{
  "dataset": "made-up waving flags",
  "train_examples": 97500,
  "horizontal_flip": false,
  "arch": "dit",
  "adamw_lr_other_params": 0.00093,
  "epochs": 66.4,
  "warmup_steps": 5060,
  "adamw_weight_decay_other_params": 0.05
}
Rows from block 3 of a small image flow-matching model, named by matrix and row number. Rows with one number belong to one neuron. Each number is 128 + 32 x the weight over its row's rms, rounded and kept within 0 to 255. All counts start at 0. Numbers have three digits each. After the name is the row's rms in percent of the matrix's.
After each neuron's rows are labels from the 100 images, of 14848 (inputs lightly noised), where the neuron reaches its highest value: "peak on" is the class under the peak. Only what is clearly more common there than usual is listed. The data: made-up waving flags. In brackets: how many of the 100, against the usual share in percent.
# fc1: MLP up (model.blocks.3.mlp.fc1.weight, 1024x256), inputs 128-191
# fc2: MLP down (model.blocks.3.mlp.fc2.weight, 256x1024, transposed), outputs 128-191

fc1.177 095:160073118133107140079154123138102160115129156118142140139096133173114108190107071122076105118084065092113110204066102120179125142126184173123061117134118112120134109131097100165215120142146127
fc2.177 109:134152103117051117138137166157148104164135113097126206129096190098116134110069127125152015138089151120131061151070135135153193122172144173164142161111126069128145116123091152144126190165118068
peak on: backdrop (100 vs 53.5)

fc1.262 096:113139136094057136148177143113123143145132097131079045128122123179092109077162136146133176142142175120106121158145066122188098120153145082173135126122150114134100111077120169121112108161103166
fc2.262 098:143109197122204127104122149154107145124141156146119054098097063118087109135128153202101139139105118139132189118100164176123150115222156133131130118113151148126118128142145023141126138122219133
peak on: pole (37 vs 0.8)

fc1.160 140:112098156166130116169062113129152122096128125132087183128151154156131131070088115134100104100138139110167060122138153118180072156129063131120154076120116087145138130150130060147068184115110095
fc2.160 163:138181171108104006127192085162130122145158132106097167116119149168153112130069161138101055145134139132151127131113144086164085122139117089107125121125179120115142116106134084151132120164125115
peak on: backdrop (100 vs 53.5)

fc1.261 099:098118187111148128144129131087073134094137115168139171106132124127130139103074093104103098192058117118117194107147152165161130115076124127167096201086110131103126056038082115124146100153163139
fc2.261 100:103122189124139147110102147145114113121118114094116190164109189126118094097121167113136055127146161140165093136172159082117139131125131148158127130140129122127236151129159135122124096165162133
peak on: backdrop (99 vs 53.5)

fc1.563 114:123143140110162056101152081139108166135142157109114177181114139138107116073095121135153123171116094158118112111129159147107137104135122153149116122061138099113150094136099088112074132116122197
fc2.563 164:165119188072183177143140134169111092130115107067148141038129143143096093151087109141072151050147176133097077102127114155127101133107143145138146133115188123142108163158125119152127179107131126
peak on: backdrop (99 vs 53.5)

fc1.73 113:136150128000148085189134160184131144180144190124114114125126116124157122160170185139130114158138157147160046083133168106130108162176107141123163124179089137095143124122161087135129102144148119
fc2.73 127:160147218192152067149180110153073119109126160116152137104115128128131144138105111147116122130081128128079173121128114153167124137117126168121107105124126088091077101142109208197091133125096142
peak on: backdrop (100 vs 53.5)

fc1.330 100:161185208106115165127133133143057132112130084083186144122132131098093173157096096129136127082164085108134113147114093089151088139156146183140172123187155136146155078131209160142156129123076100
fc2.330 100:104183177096095100093086184128098202128114184082177153105119124190093075144141135120121157092098123145097079139156103106169118138104123133090117128156110106108157185157074136161150150162160123
peak on: emblem (50 vs 1.6)

fc1.658 096:110101092135188120120052140111164179071215103113107075138153117087083111158083069123107207156134144104073121089139146154158139130125142129126088161055116176112153123132131162168137146130133091
fc2.658 079:134116107120058097122077148111121121092068107101131078099161121133120151029176108125136215178078097138083131156140115075111144140129129108128096140141101107165048078132125077153094068166164162
peak on: backdrop (94 vs 53.5)

fc1.143 089:119161100123181125120140078159088102131135074181144155112106126181110142117109139142092084178111089127092161142114079139145097103123144103135075126150143124115142104148098131160105101088136103
fc2.143 097:096165133110083171146110141155113158137112116224147109111162126118075155139104152125128125125071083107108117137145135135093105130117135077040115122128180129087161182196106065160130149150047135
peak on: backdrop (86 vs 53.5)

fc1.576 101:126153099196150106148137159121145111066122100136080169069144160168144154123106122117124126130145154143138142125103100130099113141162134114099111116133147153073131131110202145122124099114023151
fc2.576 113:149135132169092116101185107147171211120135157119085159163161130113091084134112106161128131066117140136196128135142140126131150117192139105172145128115143174137041087167124133147126141075173087
peak on: emblem (60 vs 1.6)

fc1.455 107:187154087133146156138088102122088143097113076098134091100119115170086118128123138133114099070165152152122055126139147133094171138081082096172183111135161173098111090084182096107098125166190155
fc2.455 129:154076102207128081135186098114078115127125120170130146175120141127181102098089145103156132159146077095118159113128141098108123166096121142047105151128151084175058090140108140149150145102133123
peak on: backdrop (100 vs 53.5)

fc1.257 090:165163156119164098187119113120161117134169138077089163121060095124137097169100151056173067155125148136181096172148062126139102188093102133183113167159085120173102123119118141171143128129141149
fc2.257 105:130184181148078136159085138119191159142122103107145086140116113121057150185147136151150118136124110116170109133125108105116137136041104092109152122112098118123099099213130120109132112055103106
peak on: emblem (43 vs 1.6)

fc1.694 091:078142062131132125094111102034114097176151069122140166176109167108167146072161143042111133121124153135108077128177119159102122128149136159078141187108157141141214140078188114178120077175134078
fc2.694 100:058179068148116110132099157159145131092097140151155134076093197148170112107092120071119139143180105131124127100128111150111093133131147106137079090112092094099164151138114148122115115123095120
peak on: flag (92 vs 44.1)

fc1.637 121:130151125121148097127174208123104151123238120118107133126174127150143130117123078124141093144087171078156169111157129102164105140119125201109083149093151130095119169125117125132140169121159160
fc2.637 080:125097108087078112150168187180042145082110135105148133131114148155123111089161130039139180121142088144137079117146123120145172124097134126150123142098157112136142067111100153150129092110175164
peak on: backdrop (92 vs 53.5)

fc1.102 101:184156130157153156147117144148172084098094132080148079136148139146107105195124136130120117135134127153126139117143137077169160165164098211151164133173090155106139146138148096131115140113083091
fc2.102 106:186151107201124111097094154082178102114083101073143102124144119130106125134087183129117145143128110149134103131131205199107112128163104173122160143098157159120157170113125160160109143186124107
peak on: emblem (81 vs 1.6)

fc1.152 097:061129062137141129159100138125119177127128131158118148131121143167124119108063115090094187097153143167126111188115091133132129171131072080091089111146081155103097148134096187162146140110114099
fc2.152 095:045119041100130141140088181123135151163137152163139164149151178119132132118168144120111173126113113120128140112132129114060125133130111152153129145148096152163104108137142114100116142147112103
peak on: emblem (44 vs 1.6)

fc1.230 086:114084151149087138125170138193150108153132124135151186115065166115171095090177135135133078150142146094163109138091086155184139169122178111127069110130127158121087113049125143126102126124102098
fc2.230 085:128174129097171131170151163114140183168108143136156157141166154172155147092083144126160108152121159088190108066191164089064159143158210117114085157113157090088079138175126131104117158100149110
peak on: emblem (36 vs 1.6)

fc1.175 105:139116151150139113149130130085181123149130114093128103139105070113069128116167158116117133117134139169106089032128070097151118107108156140145122134094121136158128107159114099183121094186106125
fc2.175 087:092122131146094167139135132148154158130089169085155102125112099176085104143069101121147135108128124133109145140119126157160141101112144090119143120144104125118049135188090172110115148079103194
peak on: flag (72 vs 44.1); emblem (28 vs 1.6)

fc1.397 086:107180154149112132129146180073140122148121123103095178131098174087220120095089134124138079157134188090121142114145154204178164148085127127169105169099121142161124113070111100089103141165111097
fc2.397 078:057182137156133147130144147167165120163121159136155173137111154206168101085163151127127069145115142150156115141140150087088103096122201180110131107113144122086102130227126170130130105123103217
peak on: emblem (40 vs 1.6)

fc1.236 113:107148174127130126189177153142118159078236108123063180118072137104114147160086155106103088111174116032124157076133092151131154101093164103129184179173105094116095137111118173119119127155118098
fc2.236 115:122129132119079108148168125134119104126109151113127151093182144099116115182104147128136125164124125181116132136127143130092121092111096080119143164106185125147079122139129156124129177115174133
peak on: emblem (49 vs 1.6)

fc1.704 109:202090137091147090185097141127168136128091089102095149122171135107154127075098099091149101154146084115109121099129096147133084151142135127094070087096104070132183122164147120112145075144123143
fc2.704 113:174115091120105123076172096122145093154134169145144179117087113134106098125177101172142108092148084181090091129102097086107108139156120169154141066128175163191166146138127140082128117136096169
peak on: backdrop (98 vs 53.5)

fc1.713 105:184183122096192159169136095071107147066155135101148121133119172088147143101083124159126170081152172121063129162167136178094161096139139126128125143114161094186123121140113178142124160121134135
fc2.713 105:181130103075110127131146093164159173100137107125185116130104127218093106133166151095155167170090122147154159122131146026158151099144120155077117142098116090092134105095156149110106176119109156
peak on: emblem (70 vs 1.6)

fc1.184 094:122131123124059117155145118155137133212155133197127085143102130084113148124122105108148134099172182155126152083120133157078122183107108220102140157170115033138140109124172106096138137180133145
fc2.184 085:113119122104168136114128125116154136165162109188143106109094137202119091122118162147140135106125187130106101147113179104157127133123145198145117164140114203130097130137108136167131134095108157
peak on: emblem (51 vs 1.6)

fc1.136 096:102100147104114133121050090137060156137129066094139081136142142114095148113146175108147124141159093173103107121125171119129081096180125105170125178130179119138094078118136139103117114165109189
fc2.136 094:124120114120127101142066132190097117141130168127130130107106137100095155102176160131117148132119108111090071175100190102098137133159117177077140172122138080218097143140187135107106151101137124
peak on: backdrop (97 vs 53.5)

fc1.122 103:097106111217146123149175065165126147189118138088091147142114078132109110105108149133097122171156067163142133138157146104141147099101099091107148134127116082131072165146166101105129090138099100
fc2.122 087:166121139182068095154054097091150112133138118117101103103100139053124095089126136144133102167105111126117163123126126146123130121116134126072121131092147156184091056138149137087082132098100116
peak on: emblem (26 vs 1.6)

fc1.534 102:161065103162153108146159083161162136198088097161155136117057153140100194118133118138160147102141061054145077074124084100167196118098133122163199203151105106117094103126174137082117075122110125
fc2.534 091:126110110145162137156141082125182111117127176187114147146137151105087043037094068143132159119112105101157129126117134112118092140129090131083093131148093204154067124101166127131137085154000115
peak on: flag (69 vs 44.1); emblem (26 vs 1.6)

fc1.388 070:131149159126109143139138116083137105166165149138065124106102087103218113156129168128134117123093155207216095093149125168098120120111086116134071087127162181124115125132125132161153130132115193
fc2.388 105:194089114109122088145184168106102129115129170105103070120145125106043109082089070117099090099136201073123157087108069097148099126149120127152137112085102080133102129144070151113132145179100108
peak on: flag (99 vs 44.1)

fc1.452 089:112135139123144162170139116137164203143091180085068093117124059100128126037086120138123134079136188129162136106068096153066162149168112150159140115165172155103125149085180086185130107132100142
fc2.452 095:135086136173082061158160134154160152100147135104150060121145092162115146159109071140145076083154087122141095111167098150157147130138096109202123075099135135150136058121119153112117173072097178
peak on: backdrop (86 vs 53.5)

fc1.26 097:151086105100148092165118144147133143160154121103152104101135127100124159186163085113167186113160066153083067053024071151120130129136185166124173092104102115112093075121123060153121137093154125
fc2.26 094:133106200141145190143057146163157180146115151186132173169142083153090111130187131132123193103212103102097146119110137139104116134106171153102115143120115137133075177143106150121109106108148128
peak on: pole (33 vs 0.8)

fc1.422 092:120181114136060081129092159129131149163163070079108110144130155149161108125091131034127113111058120162107140151139158114092133124074142093100145141072081182091148190167074133150088175141169132
fc2.422 086:109094144166165141110089152112201164152127138084129100110134113114128117164096124066144134137090158111082154136159104185130163153117145107122143124139051128116175099138176178097133113101073105
peak on: flag (84 vs 44.1)

fc1.489 090:159118167118111095092157128124116145065108140119103106221116129100153063087162138143111103159156023140121108149145145137114102164171149128192149150063135100136140057104114103172122146152114110
fc2.489 090:155128124125170212142133099139149117086152102147141144000101120157119133097112140144112112127078098160105089100110127118153127111120115115125126109142128128154115150099157144107135112151128111
peak on: emblem (73 vs 1.6)

fc1.722 094:105167127118151113093121117137108126173110126107162115126164130129080152148143099132143129191177217129097113122163083112090117151079092130115136139162157131102165109192129215151116104133128110
fc2.722 087:080128175143141211106204077104133177147118129122101132166147115119109101075114167159129126123125179150107142131104151184151103091068125142158150157095202139187194167079129071100155155097086179
peak on: emblem (36 vs 1.6)

fc1.38 103:089161117135168108066136112101073086164069091117188153054139216099087184086169140116147139131088097141122117155123098191177106162176121114056136103148098137159166151047160117166127112153186169
fc2.38 101:065134096137119097137125159087111122155120085169143136096093148059094121144107137124116144165099148113173093107138105142119105159119130124118105177136045123137119096113147178139143118064029151
peak on: flag (87 vs 44.1)

fc1.139 095:083124156094103149121081115057137074095091115093127160139117145125135148121108106110128169102166139120135120147159096093186143168124189154109103153132132157106146134115164118079160184160193099
fc2.139 088:145066142066122063122057124193150091135092140120120128124147137180070141085148116141130199101133138116107155143128151137118151161131116157115111144112152153140166148135091200113116075132103117
peak on: backdrop (99 vs 53.5)

fc1.557 087:154104249076137101101119079150109109109136133108108161211113120125141124078118127147081122171097113150147088125160125134108125096161123122162141095099109141098111066091089134162068129116159165
fc2.557 104:180146205106165222110145102127139091102099153155136094013138077163153060156124120207116138156150138142115099120122150128142135108137183127121167119139095130119150167081148164108134124088116108
peak on: emblem (61 vs 1.6)

fc1.437 074:170120121121166164105143128168177154138147094119112144156134175148130102139167134115165133125128117119006183131142068123136117150134186069125083099119101118083173089130156187135117108145127075
fc2.437 103:151108133132121111157188106168113124166145181130128145112145091106143151135059175120102090119113119133094104120172106115170082135208091041135132092103175132121138055068133137155107141119173110
peak on: emblem (51 vs 1.6)